From a checkpoint of a small model that predicts nearness at each pixel: widths [64, 128, 128].
Rows from block 7, named by matrix and row number. Rows with one number belong to one channel. Each number is 200 + 40 x the weight over its row's rms, rounded and kept within 0 to 999. All counts start at 0. After the name is the row's rms in percent of the matrix's.
# convs0: first 3x3 conv (model.decb.0.1.convs.0.weight, 128x128x3x3), inputs 20-29, a 3x3 kernel for each
# convs1: second 3x3 conv (model.decb.0.1.convs.1.weight, 128x128x3x3, transposed), outputs 20-29, a 3x3 kernel for each
convs0.85,116,222,210,226,170,168,172,139,135,141,186,195,182,195,208,201,221,221,219,262,248,214,259,252,243,298,301,282,259,227,242,240,187,198,203,163,175,158,152,142,115,133,110,188,238,224,174,188,171,208,225,218,276,285,276,206,208,198,234,229,216,279,267,237,194,200,176,219,215,208,236,236,236,186,201,205,183,180,191,190,186,228,222,223,205,205,214,193,214,202,201
convs1.85,098,284,250,280,209,192,203,183,175,173,157,200,176,229,243,228,225,231,225,204,227,194,211,201,157,194,167,151,215,209,158,185,187,162,124,153,151,215,220,146,251,261,191,216,219,158,113,137,108,180,182,182,199,199,210,144,156,141,183,197,181,214,231,213,174,194,188,205,214,211,192,198,198,213,277,254,192,211,143,202,219,180,201,213,207,202,201,201,178,174,180
convs0.86,079,223,215,172,221,213,201,201,214,232,248,247,218,149,140,125,120,182,157,207,208,204,223,237,242,157,107,142,154,221,224,205,306,253,135,205,192,296,206,182,177,170,120,181,288,239,242,216,225,218,191,214,201,205,231,265,258,209,293,257,188,276,194,119,238,223,224,231,226,222,211,215,201,260,290,217,252,277,160,212,199,88,256,249,244,219,215,221,197,202,192
convs1.86,089,170,197,181,176,239,197,220,259,216,195,225,222,214,227,159,233,266,195,136,193,284,172,172,145,236,174,106,118,158,179,163,198,171,156,256,241,225,238,223,231,114,33,245,174,167,274,249,251,272,202,188,222,168,174,211,208,217,142,173,166,254,256,187,178,183,194,174,196,176,211,255,199,182,198,254,171,180,192,187,175,147,173,197,216,180,210,183,194,234,151
convs0.87,084,203,187,166,259,208,199,216,194,227,181,221,216,196,237,211,176,227,204,200,190,168,185,240,255,258,268,222,164,237,166,237,325,235,125,224,186,206,186,102,208,184,176,178,204,195,206,209,197,238,247,203,197,229,206,183,208,210,271,267,233,290,236,136,234,227,217,231,217,210,224,252,231,135,180,215,151,204,199,182,276,195,235,225,227,217,216,211,213,227,213
convs1.87,092,228,235,209,180,193,183,221,243,203,226,211,255,243,146,135,273,221,151,162,182,176,218,307,142,174,283,172,170,174,244,149,146,190,159,224,234,225,218,204,207,142,144,187,214,218,152,209,176,233,248,194,223,194,142,175,211,205,166,201,190,206,175,165,167,201,232,168,182,181,209,242,197,246,166,236,266,167,228,203,169,236,209,226,222,230,221,166,227,231,149
convs0.88,100,162,215,233,194,206,233,187,185,254,144,190,239,161,212,255,155,233,216,230,257,314,161,222,272,186,258,265,143,117,172,204,184,197,173,153,105,197,222,220,272,280,223,189,266,256,232,244,248,212,247,227,162,226,188,214,201,145,237,251,148,230,283,200,220,240,218,211,228,213,194,231,233,181,240,214,158,229,252,205,255,198,215,218,233,193,200,213,173,216,219
convs1.88,113,187,238,246,187,217,261,169,181,216,187,204,205,175,219,261,150,240,277,185,215,258,169,140,103,196,167,103,235,185,163,234,135,259,187,153,343,184,181,150,158,194,229,123,250,345,171,215,193,162,207,154,190,206,135,248,238,215,270,204,112,266,176,95,203,205,186,196,214,204,176,220,219,129,160,174,145,171,237,78,157,272,186,220,211,172,205,211,168,196,205
convs0.89,090,230,221,205,219,199,214,189,169,204,175,217,226,165,198,213,174,214,234,152,193,223,157,214,221,215,229,258,160,185,148,217,256,178,202,215,150,257,302,171,151,208,126,174,178,201,229,256,223,152,218,204,134,233,217,223,167,280,196,176,258,166,179,235,229,226,240,220,230,224,192,227,222,152,198,221,161,130,171,231,199,178,234,228,232,209,210,209,188,210,207
convs1.89,104,231,242,204,217,270,242,204,205,166,185,168,193,193,173,190,193,209,238,162,269,273,137,250,129,191,216,75,269,200,240,275,155,190,224,159,218,189,167,231,267,259,207,198,244,244,164,179,205,172,171,157,178,209,212,177,192,271,206,192,195,233,216,167,204,184,203,197,211,214,175,233,223,205,173,216,170,161,194,129,196,212,184,187,203,178,220,202,163,221,198
convs0.90,091,253,222,168,231,222,182,204,190,178,138,196,206,196,230,213,219,212,217,176,174,137,114,174,126,239,294,199,165,183,164,245,238,204,245,176,139,224,271,218,187,215,227,97,107,155,204,217,192,212,228,182,206,241,202,157,183,187,190,205,233,310,329,345,216,216,211,199,214,197,224,240,231,191,221,252,194,185,180,159,164,192,243,227,205,218,212,187,213,216,193
convs1.90,092,272,223,195,245,225,227,189,161,170,215,259,265,255,220,222,227,196,208,261,289,256,287,293,236,251,268,243,130,141,201,228,211,253,195,168,190,287,242,226,300,199,198,207,115,117,86,169,167,133,158,167,188,190,197,163,203,209,197,225,230,205,186,189,142,207,252,159,184,233,180,176,211,194,166,157,301,277,184,280,309,254,196,207,229,223,197,214,230,198,213
convs0.91,094,203,214,207,223,215,212,197,177,195,162,232,215,195,233,216,233,226,193,205,214,137,196,211,141,279,315,251,232,207,225,239,238,236,156,148,141,177,241,165,203,227,221,155,148,183,148,209,224,158,235,247,131,195,223,219,193,225,260,228,254,220,218,261,194,228,252,176,225,239,185,249,258,130,229,264,170,196,247,250,185,194,214,241,237,196,224,223,173,248,243
convs1.91,108,232,222,175,208,203,192,216,200,184,213,204,184,192,201,204,155,232,263,157,214,219,207,270,226,136,207,207,249,222,198,253,190,154,171,154,174,210,261,273,204,211,200,202,239,223,115,188,303,141,197,293,176,180,228,145,189,279,213,222,221,229,193,166,201,173,207,199,182,217,174,205,256,198,220,189,228,250,179,159,208,191,176,200,236,188,204,242,162,187,239
convs0.92,097,184,173,166,216,212,226,229,231,244,200,235,240,162,221,212,131,179,166,168,188,87,216,203,159,205,183,161,126,171,198,241,259,210,219,231,196,227,216,176,167,171,155,122,160,134,210,215,213,192,212,202,162,185,200,218,225,205,268,249,206,303,286,187,208,204,242,175,199,227,166,212,231,200,227,226,169,225,261,144,212,243,217,222,248,174,210,246,150,198,234
convs1.92,105,208,192,133,184,226,172,236,268,207,197,197,263,208,195,203,230,244,225,210,258,294,208,250,230,180,219,271,159,125,129,174,181,167,174,279,244,241,252,221,235,157,140,220,180,189,181,242,351,212,187,253,206,133,128,190,191,167,206,212,188,229,233,246,166,186,239,176,195,215,161,214,216,238,147,158,272,211,235,188,235,307,163,202,269,187,203,221,175,212,205
convs0.93,089,201,220,155,217,238,198,195,204,185,191,182,191,247,231,235,255,257,240,152,189,162,240,253,234,193,196,173,221,199,201,210,180,188,255,262,268,134,126,146,173,152,181,224,205,221,184,240,219,184,189,207,222,207,192,192,215,250,167,196,172,154,164,106,233,249,250,215,218,224,200,207,218,123,165,111,216,212,152,245,242,215,226,227,222,214,227,223,183,201,212
convs1.93,091,207,205,228,224,182,185,228,211,183,166,152,174,207,199,197,268,192,145,220,181,85,271,232,134,186,199,265,239,241,235,211,153,194,233,168,195,141,125,231,224,268,316,310,247,192,184,185,206,203,224,241,150,164,201,207,212,224,264,240,203,129,172,216,180,158,180,240,223,242,201,191,213,215,224,143,186,165,152,229,214,217,151,170,192,208,207,217,203,217,237
convs0.94,086,165,222,221,209,207,205,220,197,198,150,169,188,181,222,233,218,268,254,218,204,190,119,154,202,168,191,210,151,150,140,152,190,213,162,201,144,153,170,192,185,233,265,187,222,249,256,270,233,208,228,213,189,212,197,208,229,240,230,222,160,214,215,174,255,248,238,228,235,214,193,214,204,145,204,231,191,244,244,220,231,216,240,247,247,205,221,207,174,193,174
convs1.94,095,181,236,217,194,235,242,153,180,178,183,191,235,205,168,249,206,176,255,340,240,142,276,206,102,173,188,101,166,202,169,146,170,259,157,200,312,159,157,192,174,212,234,134,251,357,143,172,201,170,153,164,203,178,181,263,251,185,232,207,147,183,142,124,197,190,213,196,175,204,212,180,204,168,184,130,191,165,128,248,246,189,209,214,216,201,184,208,193,159,186
convs0.95,163,223,232,242,194,208,219,161,176,188,187,150,185,190,158,174,222,192,221,228,226,220,229,211,216,207,170,162,211,224,236,163,169,178,163,178,179,215,216,212,264,265,232,249,231,217,144,94,116,155,107,116,180,158,175,148,191,192,158,169,192,171,183,203,156,145,150,147,123,140,146,120,143,165,116,197,167,134,210,196,149,231,175,172,171,151,140,148,151,133,145
convs1.95,100,153,158,152,157,149,162,201,193,210,237,226,230,265,268,271,227,233,230,163,126,160,241,219,232,298,289,260,289,256,293,274,298,326,169,200,231,186,167,219,225,222,233,211,208,221,260,259,260,256,255,236,233,231,210,212,216,219,185,189,158,138,124,87,197,195,191,226,235,227,185,192,179,214,221,303,217,240,266,167,181,203,180,173,174,234,236,230,209,211,198
convs0.96,107,277,183,140,272,190,157,244,194,159,163,185,224,168,156,189,174,160,184,256,197,183,200,136,173,194,111,112,175,176,172,198,162,137,212,184,177,198,176,177,165,153,121,220,217,116,235,206,249,225,207,216,195,182,185,195,178,147,182,144,145,148,127,151,213,226,220,201,193,202,194,184,187,197,156,252,223,189,188,237,239,203,220,204,183,229,204,203,216,190,182
convs1.96,108,260,184,153,230,190,160,194,191,182,159,211,247,176,197,185,197,202,170,115,98,121,183,155,145,307,275,228,150,205,282,229,236,186,251,232,102,87,187,256,183,209,149,283,260,215,157,185,209,186,192,199,190,207,188,157,163,216,162,192,220,172,239,234,176,200,231,187,198,207,191,180,186,169,221,302,193,195,206,298,235,203,222,197,202,212,191,174,197,184,165
convs0.97,082,238,236,184,242,244,202,196,204,191,191,209,203,154,170,195,227,243,272,146,149,102,211,264,198,182,197,124,272,244,248,217,216,226,169,184,217,254,220,179,185,124,159,189,201,221,213,242,211,162,190,219,196,204,228,203,191,240,249,254,241,247,226,203,242,246,247,226,219,231,200,231,221,168,217,187,245,250,219,208,197,195,247,266,237,212,221,213,175,203,198
convs1.97,094,231,201,206,238,173,182,259,207,165,230,180,163,264,206,152,277,217,186,153,223,225,193,236,128,236,233,169,126,138,128,196,174,196,159,195,251,226,207,257,204,191,193,308,209,96,191,191,177,228,217,197,209,197,224,196,235,261,169,152,154,199,221,225,184,182,218,216,182,193,218,208,225,188,224,170,206,242,188,214,208,211,176,199,206,240,203,176,221,194,173
convs0.98,088,216,218,196,212,210,193,191,192,190,178,231,249,187,218,201,167,212,169,233,279,275,241,272,261,172,151,215,226,275,221,262,354,272,156,212,194,211,180,188,211,155,102,203,229,158,204,219,222,196,212,217,213,246,240,259,252,209,223,232,186,208,180,119,210,220,202,223,225,202,246,251,216,167,209,235,138,215,219,164,220,155,192,211,217,214,217,213,210,220,211
convs1.98,096,205,224,245,202,212,219,228,241,230,215,215,212,186,173,176,183,204,190,169,123,223,246,210,149,256,267,163,229,260,312,205,180,152,256,203,160,186,213,142,185,169,157,152,173,199,209,211,195,236,246,215,208,206,178,179,169,181,211,198,167,262,205,151,174,171,167,186,188,181,208,237,219,187,174,228,95,51,133,145,119,176,182,171,181,194,196,190,216,248,213
convs0.99,126,186,175,135,190,201,173,204,217,212,190,211,226,148,178,195,146,154,152,214,180,181,248,198,167,226,207,209,174,227,227,163,189,188,227,172,146,255,265,302,173,219,291,88,97,97,223,180,209,234,201,221,162,142,203,161,158,89,191,189,184,203,225,285,189,180,195,197,196,197,183,175,187,192,227,248,167,197,201,219,203,154,180,193,211,179,185,205,143,155,185
convs1.99,123,212,195,201,197,206,209,212,217,225,179,209,193,131,184,161,145,189,153,213,150,140,323,258,241,286,256,244,160,145,120,183,178,112,273,248,135,229,232,197,187,222,213,118,139,150,204,191,191,211,194,191,194,173,159,166,164,193,246,259,252,197,219,218,211,199,194,202,209,203,171,158,173,176,206,215,193,203,200,210,210,235,228,192,167,219,213,196,195,181,188
convs0.100,085,191,233,224,212,205,189,203,188,182,170,231,222,163,203,197,212,230,197,260,300,285,210,233,242,226,187,208,174,233,191,197,246,244,180,202,203,143,142,186,132,154,145,197,235,236,237,262,253,221,229,238,216,238,226,225,188,224,220,228,239,148,166,163,241,239,231,247,239,217,240,244,217,191,215,195,149,217,193,199,320,243,225,231,231,226,225,222,218,228,211
convs1.100,090,178,221,252,190,242,272,196,240,244,156,163,165,180,161,157,185,231,191,265,139,152,159,179,96,131,207,136,172,203,280,244,210,257,308,290,208,47,185,275,126,238,235,132,251,248,219,214,170,169,170,140,232,233,186,254,200,223,159,154,138,219,198,175,197,188,182,186,189,187,226,248,209,207,175,193,130,124,231,62,110,206,202,179,153,179,192,174,182,218,165
convs0.101,089,198,190,189,214,225,231,248,245,280,239,210,222,213,200,204,183,179,190,230,223,203,293,242,209,181,132,154,208,230,224,254,257,216,222,230,207,237,259,235,205,231,211,137,168,156,202,184,203,194,188,199,195,173,177,174,175,174,200,196,200,194,186,199,182,189,199,210,215,214,199,203,202,237,248,233,222,243,205,184,182,170,188,178,183,218,203,213,197,193,200
convs1.101,089,123,139,133,184,177,164,260,261,237,183,182,190,186,185,205,185,163,211,210,190,278,239,175,262,247,151,224,260,284,269,195,188,159,197,155,123,211,221,227,189,193,201,166,152,166,277,247,288,205,200,220,167,168,187,244,236,259,235,242,248,205,257,246,225,216,236,209,197,211,233,224,247,155,174,179,180,183,211,139,115,156,188,178,206,181,158,180,221,201,238
convs0.102,088,192,249,192,207,218,188,211,211,180,176,207,202,179,196,216,187,209,204,151,181,206,145,144,168,253,243,245,187,182,180,185,211,209,199,217,174,217,248,151,222,262,229,130,198,291,178,245,237,167,238,224,139,170,178,228,177,235,203,194,195,225,231,222,232,243,251,207,226,230,184,205,212,184,208,186,183,151,135,179,193,136,222,230,231,202,207,210,182,208,212
convs1.102,096,242,244,177,205,231,203,164,175,162,208,188,172,220,238,207,231,220,188,196,273,286,38,139,209,120,193,237,208,129,119,291,227,255,296,192,242,226,137,160,208,208,210,242,238,139,137,174,210,174,208,186,197,237,186,180,208,291,200,152,219,190,179,228,203,200,182,198,223,193,181,231,206,226,128,146,177,199,282,128,234,354,173,196,174,162,225,210,145,221,213
convs0.103,098,192,197,210,209,197,220,178,193,225,181,204,164,181,207,211,202,188,195,161,199,174,180,167,140,283,302,250,202,235,246,245,288,292,188,217,225,186,247,243,213,222,226,175,148,154,162,178,177,207,252,256,169,159,205,231,204,183,231,212,146,250,283,243,204,226,237,192,215,237,191,233,250,120,216,192,195,216,202,216,183,181,202,226,239,181,214,235,162,208,237
convs1.103,095,167,210,210,184,194,188,202,194,171,247,248,245,194,191,219,204,228,250,225,113,101,267,276,244,182,311,289,181,214,203,204,208,174,113,132,134,206,252,200,174,179,175,244,242,232,185,198,256,190,185,258,181,139,167,212,166,183,260,250,209,166,176,145,194,163,201,217,183,210,186,190,237,216,200,177,238,266,220,250,260,237,162,178,242,188,198,246,174,211,267
convs0.104,082,165,177,165,206,214,204,236,210,213,225,223,195,211,194,159,210,203,157,185,137,154,203,201,203,205,200,195,133,182,163,175,218,195,185,252,242,211,160,105,231,199,172,224,257,296,258,248,243,246,229,213,214,216,179,216,212,251,245,239,265,182,170,149,276,266,266,231,222,197,209,191,169,246,251,230,197,180,169,222,208,172,278,272,274,241,214,206,207,194,165
convs1.104,087,218,218,191,152,197,187,175,247,249,192,184,202,208,196,182,290,247,163,81,203,150,111,238,158,167,222,196,135,135,171,202,196,222,206,266,259,137,174,294,237,209,229,291,262,249,228,201,202,235,198,211,188,151,187,242,243,243,182,182,192,208,214,211,226,176,169,226,216,219,202,217,184,206,155,132,279,291,252,188,259,176,236,203,174,219,233,213,193,212,160
convs0.105,115,243,232,185,251,239,198,224,233,199,172,157,221,180,168,232,185,192,232,170,234,199,153,200,206,95,130,136,229,164,169,189,170,192,183,189,241,197,193,197,246,228,217,233,227,219,199,196,174,155,178,163,166,184,190,192,171,153,181,177,152,160,164,126,199,190,230,185,195,235,169,192,252,198,176,157,262,216,191,248,236,211,198,204,220,199,199,234,176,187,225
convs1.105,113,207,192,170,232,196,186,268,204,176,144,198,244,141,205,221,132,198,227,136,135,118,220,167,151,269,173,167,236,239,178,190,143,105,231,177,207,186,228,209,149,172,197,181,207,258,174,229,289,183,226,240,182,213,207,213,243,240,212,195,186,226,163,143,124,196,232,156,207,237,160,207,243,160,233,236,136,186,192,148,205,250,112,188,262,173,215,260,171,212,245
convs0.106,103,267,250,243,227,223,212,172,183,184,172,188,170,213,219,224,253,242,258,217,206,172,154,183,135,182,175,113,215,226,220,235,228,196,213,204,198,136,186,186,198,231,220,192,208,200,202,198,195,220,217,227,256,264,262,218,245,241,231,231,244,229,219,219,198,204,202,200,199,208,223,224,224,217,196,165,249,216,244,237,217,250,212,218,215,190,206,202,210,216,217
convs1.106,100,242,205,234,178,175,187,154,164,168,138,147,128,199,212,202,231,227,222,240,290,232,180,220,202,183,173,183,207,143,72,157,130,118,161,154,191,253,213,131,245,212,172,234,198,172,121,150,118,193,206,204,176,184,206,209,230,185,186,205,198,246,246,243,175,188,175,180,189,185,201,204,214,168,161,116,193,164,149,181,152,171,178,182,175,182,184,185,184,184,200
convs0.107,089,254,232,193,261,195,142,254,216,164,192,210,179,223,194,179,235,199,174,203,256,273,172,166,254,253,196,213,199,240,178,173,234,238,109,207,201,173,154,143,231,215,184,199,224,216,189,227,253,244,213,206,218,179,169,201,204,214,184,205,199,173,225,159,241,239,229,225,222,216,236,230,201,193,215,150,183,213,130,222,272,177,237,235,234,215,213,217,207,212,205
convs1.107,099,173,228,224,225,246,217,199,229,197,194,179,187,240,181,173,256,187,115,283,79,38,195,164,108,158,293,252,163,149,197,252,247,264,310,218,103,143,229,254,161,235,221,211,241,158,237,220,193,165,185,195,213,215,198,224,181,214,119,153,217,136,216,245,187,189,181,196,218,220,210,226,168,283,159,182,250,178,241,162,137,193,194,178,138,213,228,188,211,229,157
convs0.108,097,145,206,210,182,228,233,194,226,227,169,184,233,178,214,236,163,217,190,205,231,229,91,178,211,190,214,240,242,182,193,258,269,267,129,161,142,200,210,236,189,222,207,145,199,129,229,231,227,201,239,255,185,221,235,239,236,132,223,218,139,244,237,185,208,213,211,192,218,223,180,231,233,218,244,257,184,189,246,151,157,204,195,210,236,181,200,223,183,196,210
convs1.108,113,180,224,224,180,225,246,192,203,197,205,202,245,169,175,248,156,172,245,311,273,276,301,109,50,269,163,132,190,207,211,144,148,281,197,197,278,215,240,218,137,181,255,124,158,205,155,196,226,174,188,195,202,185,175,197,226,213,240,190,125,276,200,133,184,188,212,176,166,191,201,197,225,128,140,136,147,117,112,244,246,213,173,190,228,183,163,207,195,185,237
convs0.109,120,172,189,207,177,189,226,186,195,225,219,213,196,224,239,218,213,223,216,180,145,148,234,215,147,137,117,106,151,175,226,169,159,214,213,194,239,173,200,237,217,204,182,242,212,169,221,212,197,209,201,211,210,220,235,214,199,189,208,185,204,203,157,197,212,228,239,203,219,221,183,193,195,191,266,239,163,286,278,128,283,284,182,215,232,177,212,218,166,192,208
convs1.109,108,200,199,255,172,149,221,193,201,265,240,217,149,221,188,159,235,195,160,81,89,200,224,196,311,282,225,316,200,275,235,156,223,215,175,255,239,181,220,187,200,228,168,175,195,113,234,199,125,228,235,181,235,241,205,189,156,202,198,164,227,222,219,271,227,231,187,204,197,175,194,208,191,269,287,177,301,333,186,257,264,118,242,223,188,225,186,158,222,184,166
convs0.110,116,190,192,221,157,191,219,136,194,227,186,188,177,182,175,174,196,167,177,59,60,134,122,152,215,122,160,194,245,260,286,169,199,230,138,140,148,137,181,227,168,188,238,213,193,206,178,210,203,175,157,187,218,173,182,187,255,213,153,204,227,190,196,233,186,216,241,166,191,227,187,198,219,219,216,200,169,227,260,139,191,264,149,203,255,147,183,230,164,196,231
convs1.110,115,191,229,243,169,196,217,177,186,193,220,177,121,229,214,196,230,221,232,106,297,312,120,222,264,192,176,205,248,319,194,172,258,180,136,205,165,237,176,57,253,185,116,241,214,139,198,177,178,221,227,234,195,208,252,186,252,281,161,209,260,154,177,200,190,214,204,178,211,208,178,217,238,221,198,111,209,227,190,184,211,180,164,202,197,168,209,202,188,215,235
convs0.111,096,158,178,195,179,218,258,166,203,222,239,262,258,190,198,206,166,166,173,125,133,160,195,207,191,113,139,193,166,182,203,203,176,222,202,188,239,158,225,239,178,173,200,206,197,201,222,247,233,167,210,215,134,153,163,215,195,247,253,240,264,210,196,251,220,259,280,165,210,232,123,164,181,260,255,205,187,179,221,136,125,188,187,231,263,156,206,241,116,162,193
convs1.111,096,138,194,236,149,190,224,211,222,252,247,205,186,207,200,188,180,204,201,208,237,220,247,260,248,243,213,215,238,205,188,210,221,234,122,195,221,172,199,216,192,200,194,182,242,206,240,193,193,229,188,171,239,192,179,223,235,237,214,206,234,269,286,297,223,219,220,211,221,218,126,182,189,182,198,190,203,247,203,143,230,129,198,214,239,171,197,204,114,152,147
convs0.112,093,226,213,219,240,191,196,232,200,188,200,194,192,133,157,164,145,183,205,264,239,199,257,211,213,217,168,170,169,287,226,161,281,228,125,206,199,176,163,122,141,178,198,208,270,290,177,198,228,180,214,236,166,172,218,235,245,259,254,232,205,231,210,162,231,227,235,216,219,228,200,186,220,167,176,180,197,245,224,195,300,246,229,220,232,222,211,219,192,191,206
convs1.112,105,197,236,185,198,242,183,203,233,167,206,179,183,210,201,145,228,233,149,136,135,228,95,222,238,81,236,206,224,215,150,186,212,111,182,191,147,240,207,160,257,193,88,318,278,165,223,210,251,246,224,197,242,217,170,185,211,262,116,181,241,129,186,227,183,207,213,165,211,178,209,250,181,344,234,230,260,203,254,178,179,278,191,217,214,163,244,189,154,243,155
convs0.113,090,207,204,168,269,224,190,260,217,232,173,212,219,182,242,230,180,225,193,239,214,110,186,229,185,218,253,195,135,165,175,189,268,258,122,198,162,225,193,150,215,196,191,205,200,188,212,219,194,222,227,186,189,203,183,234,221,158,257,246,163,292,268,175,237,225,244,205,224,231,178,232,250,177,208,184,204,238,232,227,272,240,231,226,254,193,213,238,167,205,237
convs1.113,093,187,231,167,201,242,190,226,245,175,213,184,272,231,159,196,237,203,207,227,232,195,246,282,155,155,222,179,207,176,149,169,143,186,198,266,317,259,227,183,307,172,151,220,176,178,188,226,316,187,172,243,178,119,158,214,234,181,218,236,173,188,145,125,165,179,239,186,181,216,186,200,217,270,154,137,270,166,190,213,227,267,175,198,251,208,201,207,202,212,210
convs0.114,080,182,177,175,235,238,227,220,200,186,213,227,213,175,202,174,132,173,158,254,197,180,256,214,218,177,154,139,203,235,239,195,221,216,265,264,259,177,149,156,91,120,136,198,230,243,233,241,255,209,223,218,144,138,140,213,227,258,211,217,256,127,133,140,250,265,262,221,229,214,149,139,123,234,189,206,169,184,161,132,152,135,243,246,244,237,227,205,161,141,143
convs1.114,080,198,189,165,172,147,140,237,231,237,205,214,231,189,234,227,246,284,244,223,227,255,180,155,162,178,156,182,170,164,176,218,236,214,117,172,131,151,188,277,208,222,215,294,313,227,226,211,251,236,239,224,196,190,158,202,205,246,216,195,251,136,131,206,219,211,223,216,214,212,193,191,179,113,91,140,187,159,182,281,241,238,222,205,215,183,178,166,194,195,167
convs0.115,116,191,201,199,205,204,221,217,211,216,242,239,194,232,224,194,154,163,147,206,160,173,212,126,171,224,143,152,179,170,180,164,232,220,229,303,274,193,232,192,280,269,188,225,219,177,218,202,211,207,208,220,188,146,153,259,213,177,208,135,100,230,178,181,236,232,225,207,210,209,173,170,187,139,197,165,189,205,207,207,211,198,212,208,217,209,202,225,170,192,201
convs1.115,120,160,189,195,180,204,198,166,181,181,232,184,166,166,179,221,197,204,230,123,180,275,154,200,286,153,219,228,206,196,169,212,106,138,229,87,139,205,164,35,199,120,104,268,281,273,245,238,247,234,219,201,199,175,165,172,208,249,225,244,215,152,192,129,229,191,178,210,203,190,194,197,185,190,173,192,160,189,271,193,250,289,191,159,189,169,187,220,175,200,216
convs0.116,110,258,253,275,216,216,218,197,195,196,217,226,212,195,197,176,214,217,196,229,212,185,184,187,191,192,215,223,187,218,211,207,229,246,184,203,232,221,218,194,182,166,117,188,213,205,195,221,203,197,212,202,218,227,216,176,151,129,153,153,128,194,192,151,209,205,195,222,223,216,225,219,213,192,152,132,245,189,186,229,233,263,199,216,195,199,216,205,204,205,200
convs1.116,109,243,225,239,192,164,168,194,182,190,222,238,252,203,211,236,189,195,210,125,112,125,205,250,226,163,220,208,155,180,199,127,174,181,84,136,177,250,212,166,172,174,200,148,170,216,151,167,139,199,208,190,201,203,193,157,156,113,185,189,152,196,199,173,188,197,184,202,205,197,205,204,199,183,201,240,168,196,238,197,207,235,210,219,211,209,212,209,199,199,196
convs0.117,116,166,194,246,151,178,248,172,202,243,223,197,212,196,208,235,157,180,186,190,181,190,216,214,213,187,213,224,216,189,205,183,123,132,177,210,296,115,178,265,207,225,242,173,216,182,210,195,205,184,194,202,169,189,189,179,255,252,166,181,184,165,124,100,186,213,240,179,201,226,155,184,208,194,185,210,184,158,229,156,120,219,179,195,240,174,193,234,152,190,232
convs1.117,121,164,207,235,170,203,201,223,236,216,223,218,231,179,192,192,121,152,188,146,155,179,131,247,204,255,306,263,248,224,181,162,165,87,136,187,153,179,221,180,209,229,167,209,166,168,185,171,219,206,177,217,189,181,203,176,179,149,218,229,161,320,339,281,185,204,225,169,210,222,154,220,245,190,158,133,193,191,111,242,210,161,159,202,251,168,225,241,155,225,237
convs0.118,096,234,226,147,227,201,140,225,192,153,205,213,188,212,176,156,230,184,136,230,206,257,143,169,233,270,221,215,156,127,110,141,200,222,98,122,162,231,292,199,165,256,176,177,242,241,205,235,234,209,233,209,200,199,156,236,188,168,222,202,224,249,214,267,228,242,228,217,229,210,208,218,215,151,263,248,221,243,148,293,226,69,237,254,214,221,226,201,202,204,198
convs1.118,105,221,185,156,271,233,222,194,163,175,210,226,174,216,236,197,197,226,210,189,212,186,141,92,138,177,115,195,139,177,165,197,187,161,306,229,153,227,169,192,198,183,206,262,261,234,207,259,224,104,198,177,135,244,236,146,195,298,138,138,237,207,190,195,198,228,198,169,206,187,224,243,211,173,205,245,231,214,193,235,160,110,212,247,177,175,215,174,205,206,184
convs0.119,109,262,193,167,233,174,152,243,195,157,167,209,257,172,215,249,166,203,242,213,208,264,156,135,174,170,153,127,230,203,212,242,172,170,244,191,187,220,168,200,199,153,185,250,210,170,226,236,233,236,255,235,239,275,271,167,163,195,190,167,117,189,168,91,198,207,202,211,221,221,217,210,223,209,170,205,206,235,213,182,269,243,201,198,196,222,223,203,231,222,202
convs1.119,101,266,174,166,220,174,190,188,173,201,166,236,264,175,202,190,202,199,189,162,143,161,225,212,208,208,236,241,127,208,225,135,212,190,232,244,210,185,211,226,177,209,177,226,182,165,119,173,167,199,197,152,233,237,183,106,153,168,168,215,231,144,198,241,119,196,244,152,197,221,197,210,220,163,255,238,142,200,135,257,259,214,172,197,231,191,198,201,204,204,200
convs0.120,090,160,152,164,179,170,183,239,238,267,187,160,187,195,189,187,197,191,206,145,124,139,263,221,221,202,166,168,180,192,194,154,166,136,202,208,192,184,156,177,207,236,241,203,222,229,168,166,174,195,181,196,201,203,210,219,239,252,178,194,192,169,185,182,163,153,162,203,196,198,212,209,208,219,215,230,199,216,234,181,183,172,123,132,146,201,198,216,230,231,235
convs1.120,101,171,180,165,195,193,188,227,231,223,199,190,187,236,216,227,243,204,254,182,188,223,193,175,208,262,247,243,242,236,212,197,171,131,296,240,231,145,148,157,181,178,190,222,190,223,238,210,239,204,196,207,201,197,206,212,212,201,177,203,209,164,206,210,200,199,204,205,193,207,255,236,266,198,193,194,243,179,175,253,171,168,182,180,189,190,181,197,245,233,263
convs0.121,087,151,213,213,147,228,234,112,211,242,189,183,174,173,196,219,161,164,193,141,184,239,185,193,189,263,231,188,204,210,217,224,224,258,172,129,200,192,249,193,171,237,208,82,183,200,195,218,202,218,237,234,189,206,237,226,171,120,241,203,136,266,236,167,188,218,223,197,226,221,208,241,241,245,218,112,236,186,188,225,175,186,171,197,222,184,215,227,194,233,254
convs1.121,097,124,180,277,173,164,232,200,147,189,194,201,184,182,236,244,152,225,268,214,247,281,176,104,208,169,64,165,221,212,235,225,134,222,261,187,271,176,204,126,185,221,221,171,204,231,227,168,96,208,203,142,223,247,225,202,220,176,207,210,185,236,230,191,205,210,175,185,179,168,215,217,246,144,258,235,131,203,244,165,199,233,179,214,240,163,164,218,176,165,260
convs0.122,089,138,178,248,173,195,242,173,191,220,247,215,164,222,213,188,191,173,173,164,177,223,186,221,209,131,168,190,190,182,208,184,153,210,192,171,205,165,223,223,165,208,236,161,156,234,197,216,206,202,220,220,178,172,208,219,200,220,220,191,218,247,241,293,207,230,250,208,220,237,190,192,213,187,214,186,134,240,224,141,246,231,188,239,257,194,221,247,174,190,216
convs1.122,083,114,173,283,167,181,243,191,198,245,246,179,134,233,188,169,237,227,193,207,182,170,242,240,287,241,201,300,186,208,185,183,245,254,206,263,190,156,220,106,222,235,90,221,263,185,260,192,136,212,191,176,236,228,210,207,185,160,160,198,217,176,243,266,223,196,169,198,199,189,195,228,196,239,250,117,279,303,167,229,230,110,213,194,182,189,170,169,189,176,159